From a checkpoint of a small image classifier: arch convnext.
Rows from block 9 of a small image classifier, named by matrix and row number. Rows with one number within an expert belong to one neuron, the router's apart. Each number is 128 + 24 x the weight over its row's rms, rounded and kept within 0 to 255. All counts start at 0. Numbers have three digits each.
Before each expert's rows are labels from the 100 images, of 14848, where the router gives the expert most weight on average: "strongest on" is what is common among them; "patch colour" is the nearest of a few named colours to the mean colour under the peak. Only what is clearly more common there than usual is listed. The data: rendered made-up planets. In brackets: how many of the 100.
# router: slot weights (model.blocks.9.mlp.router.weight, 32x192, trained with AdamW), inputs 0-95
# up: expert up (model.blocks.9.mlp.up, 32x192x192), inputs 0-95
# down: expert down (model.blocks.9.mlp.down, 32x192x192, transposed), outputs 0-95

# expert 21
strongest on: rings (89); full (65)
patch colour: brown (50); grey (38)
router.21:129116163164122175139121162121096118137127158114131136178127149153112170103117111116116118138108168092095123148133120128122117160129097160111117171101131112126098122151168149169124123126163165141135086114109107199132120097072126097127116134157144174156126168131114189150126149131138143122
up.7:122088144122158143174129158159105098136149103131109128115159095157138130134106131170139083147148140109136144123151120134130119156149157126134138142150138098111110117121113186122139132114136142158108045112185104120108119158118105139118095128178148089121100144122115131147142142138119134107
down.7:139126177088109104174128129127156146139094127129129128152118175115124164132135125093107111109165140132145134130110162148113115149122168077063131120147115123113112144116114126130125164114137095136088122110163072102172164088100127125116130144131153126112135123132137154111138126154112150107
up.8:124087115132168095108118185157125089138138100151112128110139144096114088104123101103062144083136178116157114103110129123123134136131102157137132120170165117162171136134076138173103104158128139121141175163142120155092134145115139144122117121130123136134197168132125126139138084081116121144
down.8:149120103140115149159156110133102108139141111141119142116140122178151161122126089143134121152125098145136102166088152152106109150138142150104097132110153176169130120096115118123161107126124128134126114171093104128141153084117175116119137055131101108183149140140134110114129138086177097142
up.9:117132162099125183175130109123134103164102131144098178141147090128092133121126150102113158096125091144141127129118116129166114152119146123138135149082125105134102123170117107132111119128125140118133156144131122106114138120156114085131135127146118067096109112078146168115130134094114120098
down.9:133164141152175165164126086114101109156115142102156114123133140118141126168126128106130129148127146140124128099080090158155126131116127145106140105136132161102132141115057092136117145132110123132167145161113127125138118135199147117136121082143137123092160139132135113115126158068200164139
up.10:121139043202121125134077146139141130126187157137109100095136098124139077141132172133124117102128156153125104123120117158147140114174107184114122137134135123144112139102114133121138082105144109149140123115116185154148117111141156160100093131111084152137109111151092140143082145111175106126
down.10:134094073129132168109117111122132111121143098125117150139119128131155133166122107151130160154101105114126131124138193123129107134132131124167107132106094154086094130138095150181120172118093171139093143141098109134140135131147126135130089130141130144113131114106072124118136133116130116109
up.11:141080195160086145149107141141107120095109122106119126120148142128131164113151138101115168086134110108104128126171134111153153103104115108140140147127156128189123154146167098170130180133153106110143122158143095094109128110081141119108135128099167080202104128135116143124086159148131150087
down.11:129112137128113135163094127133090129147125186108135122124123132119119148113085150152065115127136151166107128112082133124089130169119154114126118130155104106147138115125173157145139173117129097125111130160103138099131129148142120176154154132142158130140156104151120174146155116123143145127
up.12:174082102129114156124147155106117092131126124091144124127115115142118091086136185099116136098122134129139120144146138146133082145088131126162111162103132132125113178128131120160156124143132132112151172113087132131135159098084120104110150131098121143150126140111103147098102152106104130175
down.12:139167109140129098166109123157128125138147143128183113136149123121139120135141070123113100137087172136070121148139143112123091147131115135126143125144122168131102110134109149130113144140124157148117108112091173131110129107130102126171131154120117131125102093138151119124100141149171130094
up.13:119181098129113161119067114151135142079125183125164074104135153121135091112134079139089108102115148184123116137153109161137124111121110122123139110156140127133136127119093134141137133133126128129116090119122150174156082137105161133143114161131171175091155122135105121095128122149133147143
down.13:127117112104169127132138162128148166111109131153158166130173124158112123135153110113162139122133075176139144126139147109130112114140158143181105116086118153099113131178141146144104133141131113150103183127142094132113094089165135139114115136149100140160129139133169128129137109195072152116
up.14:107136126167103129095098121138131110119107150142090122092079126115135114136097102139142107138149151120154143121079142117114145097133102173116141141153149112109180087143115110134145076143149136131114173139139125157146100130115139140100100110098123128146160152170131131113143139169117159156
down.14:111099113151138123112148156141108099129098126126107107123169056180172133130145132128146112136111099112106105130156113068131110116086134182150135110141145132141145125156118147133122134151074137129171120161154119148139152084145140134121107071134110162113155155169121079149105131158149131130
up.15:158121146107159167142111110137132161125132180143142130183117071159139154123149104134091128147133117112094172140161114107159114109131151134148122110114114099134117184119136154111164131133116112137141111118089137163122090137073104104142154148129116165087165115137109106140090133111114148155
down.15:135140117114132178096154145142146149127135150111143129136120152117128090121139118130133131129169102099114116112154157142178135131134113055161157085094141104156155105130162124125139155097151148108112155141147116163121118060128140141091140188129151120123134141115149132144114156106140169083
up.16:106115138136151142120110078117120109069169096131138102082129111110142084119125139101121164131119147153148137137141126130105133106157103187096129155116115168167145126121115113130134212131151117109115127117170102116101119158130153155119110152119136105143115135108138128115150094117127136122
down.16:124094092130113102178137138109144125122139135119144084135159142154137192109131124135094109127091115180108096175078154150138130156116175097132150097136173153113114110157133182123126107131121142140153100159133112073136126072119144141116078140137124119122145153131114111105160124120110140147
up.17:107142125163123130115135129096137151163132113151145132103103129132120147144088118172167118175153098074095114114148111130137111130106060138095120128127133121123119123114119160121151078142121147114077074094065121125104091121170112163112130127107089117144103135121143123097125157122127157119
down.17:118116150122122127128125116142122147104118144159160104110125133160169091095155164141126142171113132100159075120154066136187140093118130075127137137137125112090132101108107136116106163108105118110107116153111179131138116190133113136126133140100105116145132120087153192095127161112094105144
up.18:135145108099101142099090140144117123145120136155154114152162082155104133118148125118120082113123126132147095141111158130097145123112136151135131134140110121113100083192105108089132134117118110122132151160141073103121118089128152177146150138116175096129122140116144121079120133142104137172
down.18:109109128117163106129168111102085120131138132144134097123131155091111141144145154116095119109128133103167129129180129070119128137134153154176108136144149140167141113129150153113148124154114162099171134101109159117085119140141157137117161101107093136100133158138129075143110108144112124196
up.19:156147085116168069183150157183099161108141119105134111124142144192116114137091112162091104125114129117133113096124117154154124146121149110120144104125162129140123129136120132089108188159165111151107145163116126152143113156163123108143141149122169095134119113118105105119099091151122122145
down.19:133130102125120119125136098154130134069133151132127113112144141155130157149162147137143119112125105091140164150124115126141147133091127084138098169130101144093119108133150141156122140147140112161145132136104121114132095099103105142131134117152134153125102142163115162123135079124105159140
up.20:127148176118144116129136128166127122116155126112119140119128150089116066118128111097157149128130124145137141104159140096116135102091103117126115134137150104152101149130125108106161161133137145150128182111129139112122137122143087097132117096142128081175157130134131178164115106122117118125
down.20:110117140131127114147089120139141132112110132158109136136131161123125179132100104157084140124164103171158139117127139139071140129104112134110105123149117071115114117125154130177182148150125112150157158090092125132153116162084144105119136137136125140129122152129155120120153108100097134137
up.21:106128120132107062123107111148131092101157145097138142112134128100118155125130088086085160087108136138125110160114149182097144112128131146148127131147141100152163125132164047132126140134177123130103155158098132127091118124130141114108111099114149096202142148140142097151111132168118132158
down.21:101118110122108085170127094106083129140113127125129104108142094097147136127118098123113144113118128160154108136125134113104148144125141158147131132124127125104137138121197154145154073127113125160185149132082144134131132141122130131106125087128095161109129138116123123144135124109131118135
up.22:118111127094126157091121151156144119104128144146136080152110147117145088137088110132096152166137155134145145132140123130143171113139084146079123138164088115154132137131118088131114148132112125137117075158087136155134116109106084106140122137138067136120158129121138166130095116106142143150
down.22:125100100111122113089129121157160093196114137118129157154127123130106117086104094110154158167105082138085096110079140169180132111106128137105138107112134149118101111135088094157115109112138116132111119140120121137152090131143138136132125161121126136136122135096113097132114135111148167069

# expert 6
strongest on: crescent (100); rings (69)
patch colour: brown (32)
router.6:124116126102148142104100187112177135128115129116136118136159099127145159181113162138133161174145119104135123132167114108159098101133160131102162106154122103156130078114150129122140125116126141143126131102142077128104150175102120147094115124103145161162119109132135135182118158155138114100
up.0:149105132108094141102112140110139143131095137161119137128114133162101125115126088168098149073158154151131145189124153139150081114131150104109126101126074155146129108116176144133149127116111124139131076130156090099127086143107113085138141125106170139113107118141129133097152149134149116167
down.0:124088126120118128108171122137129136120112096129121150134176139101142161098114122113122132104137110134119141133133162147121144135107138166110122146159153094138133123124235129134130120153168123109159122147227156123133112093135189118127115094092122135086097120181141105158162113123151122111
up.1:111098137116133126117147155138161108144112118121170165132149179121106136124115168138111148118133136124109141139125112126142134107149128110194131086107168127118181116106083142113137144118060155155114110129131110117168128085151148122135127131128087115140132098117084123093107118093092129143
down.1:103134111102133155137117120117099143102135132113121106094125111136140118114143114110121183182121160104151151134142132170113138126115115126140109143130126148133096149121068119161122183117178136160116125095116111129156151112109049108110149132127162120157120118149118133097139118140136111128
up.2:140131150131126138133133145179162136114136147138139129163079040117121136137125112139123133075128096111140128136169107092142088137116133136138142109136180102119133107140182125135144173124098145170118143122156181169149142089120157133109140129115140093130165148125137103159153141145171124098
down.2:138137118086117097120135130143155145137115194151131111173163144147059132136108099124139136194116125096127145132140140166107142140152124108123098137111132161107125149148126118144100054112112148126127137105173174076124120102102143138098135153132143092080087119164139134103135138120088106111
up.3:148123124140134156146122175075106118154158109118102131091165162132149085084150179103125138095148124131113130131148149134160118088152097080120105123159142135148156117105144129126109092104142137075142155107128138106114107111136087101077131142088132071165135106124108164102163161134108113089
down.3:127076119100098130146104082140151073107098101137134106138108095082158126097146138146114150120118109132096138119155121109128125086105116114126095148151153109133122137153125105086160122160111144106165139115122119103143102145137114159151133115112152196107189152118106086121130141119166168147
up.4:122134087084143156127140148144090164124130106126124148152183133086134087117084142131131089152136145140134099115128135142129132142144133128106109135144151138151118171159132133104137089136162150143105065101041151104145123118161149131123107077138151176123121119124151149109073128149097113103
down.4:092092141144152160063119112124107121127142138131117139134136123141118092103131178101107120157120120125137120127129137136136097130127160112151120113116139158124124137130091138136150147136161141103161134153056057142124127109141087120114106133116162137108127089130116151081100135158087119091
up.5:155154160107104146088124197104115149112111151099113132122123180125144146137160144172165159145124142097131115100129170134082142138111127133113146158141083122142176113086141132125185104123104138090152137161116183093122133101157114130112125132121149093138075135092123186118165141118115126107
down.5:113094101128133107104114153135076134165128153122145151137140122133148130090153153168137140140097115136142127115140172076153132145130061140133104134115132120144128121174100157108119114132150117111146117109108128138153124099082138126109102128106103125152113156090148113124137087152191150167
up.6:119150128117089110073132153114136127171166102084149108131134123146127109149128136129156085139147116152145108125157120112122141122094147105134097122158149162119129142139058116129105140125160136113120114091075106150095126172146093156145113144121136118143137108117092117113150136151181123156
down.6:156135144123147111131085087147089135112107140126141103127130131154113126158130133146127116154119132140120130130127076156127142103133113130098099119106142156156117133135069161122117197081140147124146113073061177140169124157112132124102131115118095145113118141158118143122149109102205086171
up.7:165144135102172130150079139152137172094087107158085111138167080086155117180096149095106156171136166106125111103140122137131136133134161124081149149157170111121140103138109114141162117132110099116123114143140121116125148123117142139122114129115067168143130100160115146121131118122122126116
down.7:140116124137105095094112085130138124164161134122116164105152144097140120132129169130134109118141119080126122142140106095117108127132156155165125093107079154135088129082115141110093103138138087094105144154126132136131092149129153125167146170116129113148103144105105115134117152128133150100
up.8:120148137161078133102101106138100127173142121129130124111119125122109132129115143152151074147133149140174151091128123124128122088108141117066116145134159192151071143127108151111153157111152126113131098147123106105118057094109127131096149130124142117138138089139156050101116116174117104117
down.8:084102129136116100107099102102122159136117173131151145136104149121137158160144150075108054079140091112141142159159127149115121157159152106159150139128107167090080104109149113110123144140093164106174145147147089154127162113122129138165137124146126137115160166131129126134116171165087154125
up.9:169163124115167129147131150127157139164139134130076108098153104114144137123157137132125069130115091149121191132152152146123099104163110124136126080119116128098106116172126199161123133098147123114134109146160120128129121111149120146114146115098137133153153113143151086129133141119122126102
down.9:167105132133084112134140123126138115138110146115124106126159144139090143190152074146102116141123153108093149108156135167132139142117157151147135120128102165077145119060167153163123107165125124120127133123130105105125110174155114119091131130111127132129124138146146115140135126115099127130
up.10:100122155111167156091104167102158140166126109109166102123206118165127112122114161097094121178112136119138147120136128154182168146163153142109133130140153112130134134129119102108130114097135138105128130139123111138110111122125107123158107131143099149115113094164125109116137147110136147068
down.10:163170150165116113184093113108129122124140121126153151123118130146135115108152102086124107170139095117156132135156121159153107146139132131154105095126095068171066125122161062120123173094113131128142129161078120141112157145146106164135156140141108103163143122145135115092141119166124145113
up.11:132135132104120135151083131130141101116113147137106119140127115109126153111121135166124094123161077130094104157115138118128109110124161117159138145166105168151115107118098139149177108103116170124138167178102078126135130091129126133115121137139181113116117129085103096126117095178118112147
down.11:147133105144138107139126157129086135157128141089133103132130085128143120182120108144130117125097142148181117098154065096062129115131129153100131151122117167113122137145141124162119128176131122140123148121101157189132124136118114126138141101166141115150158133154104106131133101108101099108
up.12:116119136110092120160163130096135137120134134152164127141080127148128157137085105100105131093142100121139109152135125096165107126119150145105124140132113146132146104147152131136111139121200126126121169110148124123120085150132137101131129098076137102156142118127104138159155121111180140145
down.12:123110117082148112134144123129167118136159125135125137184157081143123118105109089098137131103135155134163128140104140133179163116150175143137110133131198112181129120153116114145116160124133131145138142168150148120168101141162145094119117120130128159094115142127147108148134137117162111193
up.13:090127139122132103156139109127110149109132101162129120109193107126119105086141211139152143136135151131131111123127146147104163132096150118114124144093175111132144135152129142130134081132187128110125128114164138113134156107144142138145133140137130157130116103130135107137124135124108125138
down.13:060154141110114127184117159135135139125140143125124128100167105101138133090125157109125093088155155161148097138084171095121120146126160114156130109139191098124105130091088138119080145156113147139111131171187155152126121125118139109138134144136103115118148122099128139104124167139067125115
up.14:147116126158083140085163126094143134149173120087151145102085179182125152115116090128131170120134134101116135138151184139088115101122109123129131131114163132077177138135117162121111116110148138105130125180131081131131100121136120090144070130144127093103130124121114160133165111153110132149
down.14:132101097141130102144088130153123130126123103134158133169105123141134119107093116115117154158113135120121129170124147169113161067123143166113144142122146116171108131131131142127128155112193146165135123132056133147179106111120079089168109155127140175140100127134122120128140092125169106125
up.15:067136140134139077088101183137126125098111146166177119163132149076126125112128096133167157137138155129138122109120102139142082104124127121108122147150139081133121118127159133176140129122049146150120162142113182114140133145120132118123175123126130119134095117136140077142118130116132097124
down.15:126132141130142107173116106134151105132162159118163106136126085108129143154128105143112108128118130125156099121127095096107124146109123123170125113128136139150115095123149122113104128134154141122149174162078176161115142143150149143133128120138118142171069148129117104094119114140104136143

# expert 16
strongest on: full (98); rings (92); lava world (34)
patch colour: brown (66); grey (30)
router.16:132105181128101170157148105144166120116144119145095135115184108108129159156142175094145138094136109117116140086080115122132167163127151114106116142127150155115151153121121124153092154109137137131167157121086109122130158117136097121139102156132159120117132108145130118150122147104161127142
up.0:111143115095145142141148147163119154096144121190149149131142146142142108165108138134106140104156099116118105124052151146105152109141153123138120081181126115123150086115137138138164147136135136160140125110137141144138164109142120172126136102137088109097120103133113139104128128111149095123
down.0:127151125112149125138116144116156098139174182117158117153088068081142154121159095147150124135136110140138101121123138094127128139133107127090142122108137142151109120118097153091110081153114082137129153094149157177122126096118156135140116120123113129169116091133149106117132135154109122147
up.1:129104128103121150143155099117113105139105132150135172122104110112103151140147109145170122126132116132183119139127153184120127129160132129100118148145179151115148109147134152140136126133119160126109103100146149141142151110115199133127153136118130118143144163118095108133150094108138084104
down.1:118121146121119134146142191146179133081181114117122109139132144124118177160113138158138117136134128124135132119138124136107132085114137117087104160143081142101122128107087137143135108124145087140127127119185153132122112159114117074151143131177136113150128121157125141094143141146066157087
up.2:153131152175117159135153153128131122150121133117151138127139131116128095120142121143125126167104098121153165093157096111129113117127141095120116124129088137114097106104129150149160145123132124177121124184095138142097149102130102128134128171121124143122077140138121149140111122140101129091
down.2:117145149132147164096131106125122174101092084108102119098160137099119122110153186116116086141132135112137117090116110124118164142145155129166136126154179096095130106134153121154087167126119136122153117138137126135143093081109136097129134108121116169115155121141144112141142128175183130148
up.3:084105127125108187110120102130133128100123140120144101074155094093124129178141109148110143141165185133111141137158149142098100134134121140150117125121136097134133073117151088141091128144178089141122103157122109151103112145141114119150090134138158089151138149132140067121127109150150143090
down.3:107107142143090128127122089162143085106192127158124134123119169131181140107121148124107109145117118116144146130144141149141119121127144144116105119149136065151105115129159115139111129097119098149118113082073174141132128074078099120121117139080091170117171142101119126115156132125136136120
up.4:175168164121087168133121167144118126133164087120178170166132122118103099162123117115151144124132093134132067156145132144154124137180146091095139126114159137131054095138127105123124116140109095135111113124108099128136094151142100140134092136121178121155112129115144080106138137118151098148
down.4:140112155081152117120116092133120129163141139122112134127181140156152157113199132114133131135111113128114121115128131160107162118113151082086149136117158086125160110159135133120148129105120096126131099107121119152162122131089124099106123101127112185185086101100126109114128109113145130154
up.5:113121125140094161096143113117083140129134164104077085145133139133147146114077167117104162155134116137119116131148128098126136143153134108096127154137108138109150100126186098167103136103150160126105140123180141099092090120103143128132114137125119111094138122153170090118145157106144116137
down.5:112100117136113131120095111123141156105133129141113141151125093110157153101165137120104104132104120169092105159130139145125154089118097122106133176114159141116126130078133150129107111092079096132122115114140172113122081104168080087098152136075122129085124113143123109134144152127146162138
up.6:129126106134161159125121147142099121063110141125130129134111085120140105180098104148127134131126100153099151097129121096115130127145151118090157105121129078138103127124127105150175165139070130093117118117151157171115154194143099098171113096136137094116112143115111129116131141116165145108
down.6:106130119154151125151136124100124097144061149148113130129141131110142095152173124146162139139102129100166126157138120146121171123150144115137181111143124078111117148133126124078133118117138154096125160101177127117154155062116150125090105173095125134152089145158153126164111114099137126141
up.7:102118126086110110164168162090152129116133148095125091128150131114042132065126143130095104145135117116104155129116110123101120103194117113154124114172104155114119121092143098130156134110134099142143110155158143171122138123128151078146133112137148121152179138070150125141156146121135124114
down.7:158155120126144121102140063134112142136096136098077170122160113123142100120117108091124142150184105162091176139130109150132139090143155122094130132137117136113129114155145127143113077120137156148133110092152125130101135117077108135127136125138152134132058139140159106091141090138155088117
up.8:135134147122116136048090145118117182121137133155114150101117148187139161143149179113102128110157103112122133145129125134143119153122177083176133130149097142131134105113133159133161161140093159128131120101155148137115098146111118143123187125152130159129107112133114141099121131161138118117
down.8:119124118139115158117128127149156174156143103118161156094101069071157124132122130135114135128148111117084084135123137144113123108101126160094090134085130113149130101165147101122129126110120095168106147154140110125160116108136150099130095135116149159138152097173129124094130131155140119129
up.9:145154167123168143094134110129126146142144139099141135108107105118110150119129098145176082144135117101119135102082142143108138120132116155113127125125161128146095169140068161139145179118137150126134140119076147150151154063129170162125132135111116131183149148106127106117153097137108116116
down.9:145143116077165140110090115133146129120147112120167129145143190104133120136148171116119107128144129096141101093065138128151113131130108095107114136111100087155100113161088142134098153120120098135104134093141154122146134123129131166146133153134164120138119126104151100061128129137158136142
up.10:116079151091149122097144103133135144153140148129158120136148104131124133134167080119131103178108136091147155089137151127162086139110093124119150115103083141131149111106117122149113118097162100146113096120107081144122125110138132100155107127117109126141082162147124135115155127133138151131
down.10:102140123098151152076101124135153114118128118120119135141127141113140103130134120095134121161146129125123174111134122139136093105107155112133165123122135145126161119133115115140146196111090137145149108172107130173132164116110125140107112183134111163129183144101115118126111124172218139115
up.11:145103132091087133100123176119141136132114099134127107200185073108143092082081104120153148166147090107136130154124113125110179143120152116144109119142106099136122135093110075148150114149134151142111101100180142138149168141126128161154115109105185120103089117113135102148151139145171173132
down.11:122118095070164120142160064117094120138096139120107107128153094156096160110146136137158149138122092115083136142129109150115125149132115153126121093120089152150171144139167091117181081106115161121156154109182089108116144084123106141100106106153116134141099131190117103156125145102139118144
up.12:186127102137120137099118123134168130157122119112078144114105126156129140115154122099125123108117130144105084087143146129103141106152109101128117121138133125118146128192169125132120140172115141163124096122075169113104103102107094149109178097146118123134125114119103127095126099114120109171
down.12:143122128138074119139099153133149114191144139123137129141108104138151106082153082126154130127132155138140090135150119135124110121116091132125141150091092090097140156089128134140078119091148101158113126182156133142129125133122147139127128153130163119152143097134138157124139162108163099087
up.13:100107159161095085137113126133134154086114146119137130140127145092121124135143098133131106115150119171110101139139136174117092100111135135148145146111064172119092152124133143120119135141120154083131151108093121077134107137111156136123130125128119119099090163141142143108171109129147147126
down.13:172077147114135123112132135163147134110166124138085116098137143127123144125122117140113123145112138152109122162134159103098126109154159121114123127098132153161124126092160123132105143170100122113104147111090153132102135139108134142152163099107123110102117100125115130108185137152092157087
up.14:127140147117163139124108132123089099145180119093150144148129136120102157140085110106112072169101136109124128132138119141143135144124099138143142118170087118104120102110138121120094124107174088097146117118155114121109150136159096141130111102126141139131065089127094170127107127090113146115
down.14:091112152119147118104151111120059126125114168104170137134102161094124139116105131121131076105126151139165140119157147114164154132148166132152120125144139113101160112130146113107153164153101124085150096101111105108136131154147137158159115091112084132108124175093114124181143124148142115108
up.15:120118114130095132083113096123109124161099166145184129099163150135118147125118142140092130126108107181143119127130145141129123115143131134134109154077143140160113129133058168106117118109145083084104146148096076123095167120130107096102109153138145121093107146121137102128092131147137087113
down.15:146169146137086100105105150113159139124165111141100157155096146163140105143146112163158115143120159156165137115149155113151084144132131122143124125129140177088128138099131165111158143183137104126136115128094142106157125114129133129142171132131119133114103138101108103161137154126188101123

# expert 13
strongest on: gibbous (100)
patch colour: grey (31)
router.13:142100143133126135127129102138128125112161115137104110158140146157073120134143124105110143148092142075144168152160109073136104147140129142107157132113105127150113117123112181140118122134141099109140151083151111144108097155104160105152172148124132132123128150122133153134115113129141162091
up.0:140138120179142118136113103132099115151122086169195124122107121149119111073142129110105130093179101159111170121113132156126152121135100138107146137163126094137110163140123144136086109105166118153155131148126109130126144131165142119154159117136124124118137140130167139090092131148107173132
down.0:122102124124133112121133057133145122153140128115175145159125067146136147109129183125144077131129129124166146119153142130165111114123139136135094106140126119129092095137114140140097170127109134145176182139122116158099117194127130138146154093134112123124082162099152125095127153103047157170
up.1:156097146121142103146155123145135111109101136162092078114136139125144134189163111148086133103128098106126143125130108116123124135134048173118118117120121151102162160130140151111123134146157133119142123068098142133133116109155127103182163113086107178098075094126128131177117141117141140114
down.1:121104183149074114128109142149152138133127065111101146129104152176156106136108136140138152134085169104094094131144114133090089096097117101103170128130113141127121125128161144170133109090141138145096133128141173137109142121072136123128104136113155137148119136156128146129136112125129132097
up.2:151111149100111141128145111172164116107192121061147121161173125121137107160105127136088132176108136115145116160111139119125083132101133154080112135143102140108106098129121115099162124136095145144092184153132130149113179096136141187096117151132173134154183123122099122151136119102123089115
down.2:132101118080131125136123161101106126104106129151132112124112122105121166081129118121122158205096099141132126145127108116194118142117115118152119095141085098171139139150177148102077142158124179117170121094156110109148162095132114131125161085135108154139087172093131131142134130135120118116
up.3:099112159087094117089174164152103128102073092107131126098164127124080112152078147142149134125141115143154131133145097124157152119097157133114119127109158145128141119138130129122130169096170108134116089159088104126131163172124131160150116125134120138144142097134126153128127117148115137110
down.3:089108142167146156113151150161154125107123120130090120145140152131167157129154119126184132159121142151060098137118140132116148119118123102068152131108101090122150148120148128155184096093125137135143120156123085149149124142121111139131122126150133121093155093137148162172153126083171095106
up.4:144139102161123178117112116149100120118132104115120107146122121146149142163159096151117181115128100094135171106142161118148096153110087138113137157096104136125170090126130147093112157124189127105144163119139135112137136105175146134140094125100118101163078126118121117121142149125132143119
down.4:140119111127090132116064110150167142124118142130121170124111139100114068137133144088155140132095157113107103156167110143159118102143099109086140107131144135124119118130125114109111129106097162125148136127145183136137163088137158128158162161135162126097097135122116119143141150133112137140
up.5:145179131144162139112090091114119100165126134225138083126103143135091132123122064116127124160140157132122140104143116112149138163104100108111128113112136134162135161130151157138150162136122094064117159067092130155139135106151099121124146116097117129120138136146127129102141123138126136123
down.5:142121140135091191140093073145205089093112130115088161104122136160157091112120099145174116169125157123084144125096103158133125117119124155083099163096153155141101125121064111176110114130157139152100136131091139145127137127101126139151180162101147112138139101111123150119115155164149123139
up.6:094127076094138136118109157123106177132152106107121157112096116132129093133120101163123073076146166160136142156149133146149158097143111117128182128169127128152169116116152135122113118130153121131150109121182091114128104132122075117103106141137126146075119110117117117077116125166149191145
down.6:117127141095123180147169113116153103134082082113104107136149100137121127151103090172109125138120104094173163127118168090119152128132149127159130145154126134091134121149155155112120127155113096163087142108148089134147136075119136127145110141131114144119106111136109177145118117134126157138
up.7:144112136075184163161119154126138157143114128182128135162138076136156146140107192086102110113140162149115152144111133101168113140143155114101110130127150119133120112117118099151121196152045138134103130137065127125124130135125122154112136123160120117162147114110124127134121129131129098068
down.7:128117094133120109103105159136134108123125138135173133158133133117117109153132151122138133183130123134096101122102140194192132127139090084116133131136139106122158107140094103164163163169120129104096102128130090123121099126111143149124104164145107150159199126099112119127124156165121138109
up.8:128108124109116185133099157094092128120085133193134152075093139126167135120132126119090163132162158090115100114105116124135108122073129124145148118115112132106140091119147116122134111104083135079099144140148104140120110131108137158131121128152122086137181139142096128145154123138099114110
down.8:125129134106104124133125085072118150108127158149139112148115150045137121165113135119152116119115130162125139092104132125099149102137160179118151073148123126165130142124091109124120158147121167102152100157129127186128124060133128142150150095108126094132152126132119126101151115135153130160
up.9:101156123148102082081097106156163151138135090154153149169137125091112123118149117117141115112131115151128137160100137141100107091157116118135099087172143123120114128173094113137138152147155135157116121172138136160098130123123129134106156161133181108163150136136133102079113139135151136074
down.9:107156110140175142128175111080080080148148111110127117096122142193130161165141137101126151150107134120154149131176135106115098093123148123152140167128103142143131108141093116109127080150116150174126108101107097137105137131117111107147193135192104128105124156106104099181125105120125148123
up.10:127138113129107161107110114148137111090139097176129134110102161113131138122167151131108148108129141127163133149154114144116135141150116129125118116151099135145067149152119125161117140137134139102118119119138150139125121120116144116130131117145101176090144136142096135102142117102115143128
down.10:126145156132109160127098118151141090138132127109136158141133139160141105107123078138151131148138131169130128175106093148146134118124125109098110148127119105141155127109113120126123164113139141104112180143081167139128111070123119139122117170142143130115134110120120129086103148114125156093
up.11:104117154129161078126110108123112166147136164137094161186135114151122125099128122071137147123133089118124110181097134102137128128133139120138149099098141146129101107141149117097110122109075129153107099171133188139098151084156101123136122149148088098148130107144124146131137125129133093094
down.11:134127117117111112112138201115149154116141134120136145132095154089105134120112107124136145138133125114150094141130122153142082114118120137124117145124113141179110145116121097111166147090119107130117071114125080111114144137119152134093117103113186127159176165130105123160139078144162122109
up.12:167131142143126114122136125135129152116146136164108094138165141152128098149152138131075137069132118100161174106123137116127129117160101187145143136154126185141099157113141161093101121150089152156125167153158151153116147147114127071159106153149176142084080128134132128143150118143120121137
down.12:161103137128097134097127137145138086139116106119117154137124138131115092141119100074135156150107137143109169154108144178167115116135091106137130126088103144063120157147161109147123089098154147128140136154175122140106140116140144119127111172151170100138117154126104173110147114125065118128
up.13:146098115142133154089121118132122130111147090151127153133128112097171158143086126163150118105082162099129161142121153126104148167167122144133135106111135097105095158143121098114145097112080129142121121129127175106116117103137155135116091099172116150109182144119128158110120121105149087116
down.13:112130113091154099171157130088143093113124171129164096148159094157119112106104148155176105153091135100125089137122123174101087133132156130112139086147121131132124137084049142094147143105117130116108142133139091151135104065129114118141083092144165137144118134092131127123112153116132122110
up.14:123115157166111150159143060126147132143147126116122120159151151135141125106164143132121119144109137142107147155088137104093086186145176092115125087141139104113129151085152154157109124124135097116132165100157127178166120142114145109137106143134117147120161167125120123144138085118119147111
down.14:132156116109092169155156134093141081123116115130151157130147102126119107129134129142098132132113105129119130152120082167108110121126136114144117119093121122123139144187094107119070076143140119152101130116162141106147118066097150130118137112143148116188087088122116147101153130162077140165
up.15:160136132143156120130060194132137146056149217121117122159114062136100146108136129117170141176103140111143124117146142126122100098141142146140106141113093096116130142113065125124153116146098152135145176156132120121140088140118158153103131112137164121149147151101136080112149124139147111155
down.15:101148130135121132176132092111124151134118174139121140134143163148095115126139129147122114140108138161172131098085168109132115144144116152200130106119096157184128150153148099107085089148143143125141139111090214162136118100132155132130168126101097120106150133145125150114096150122171128142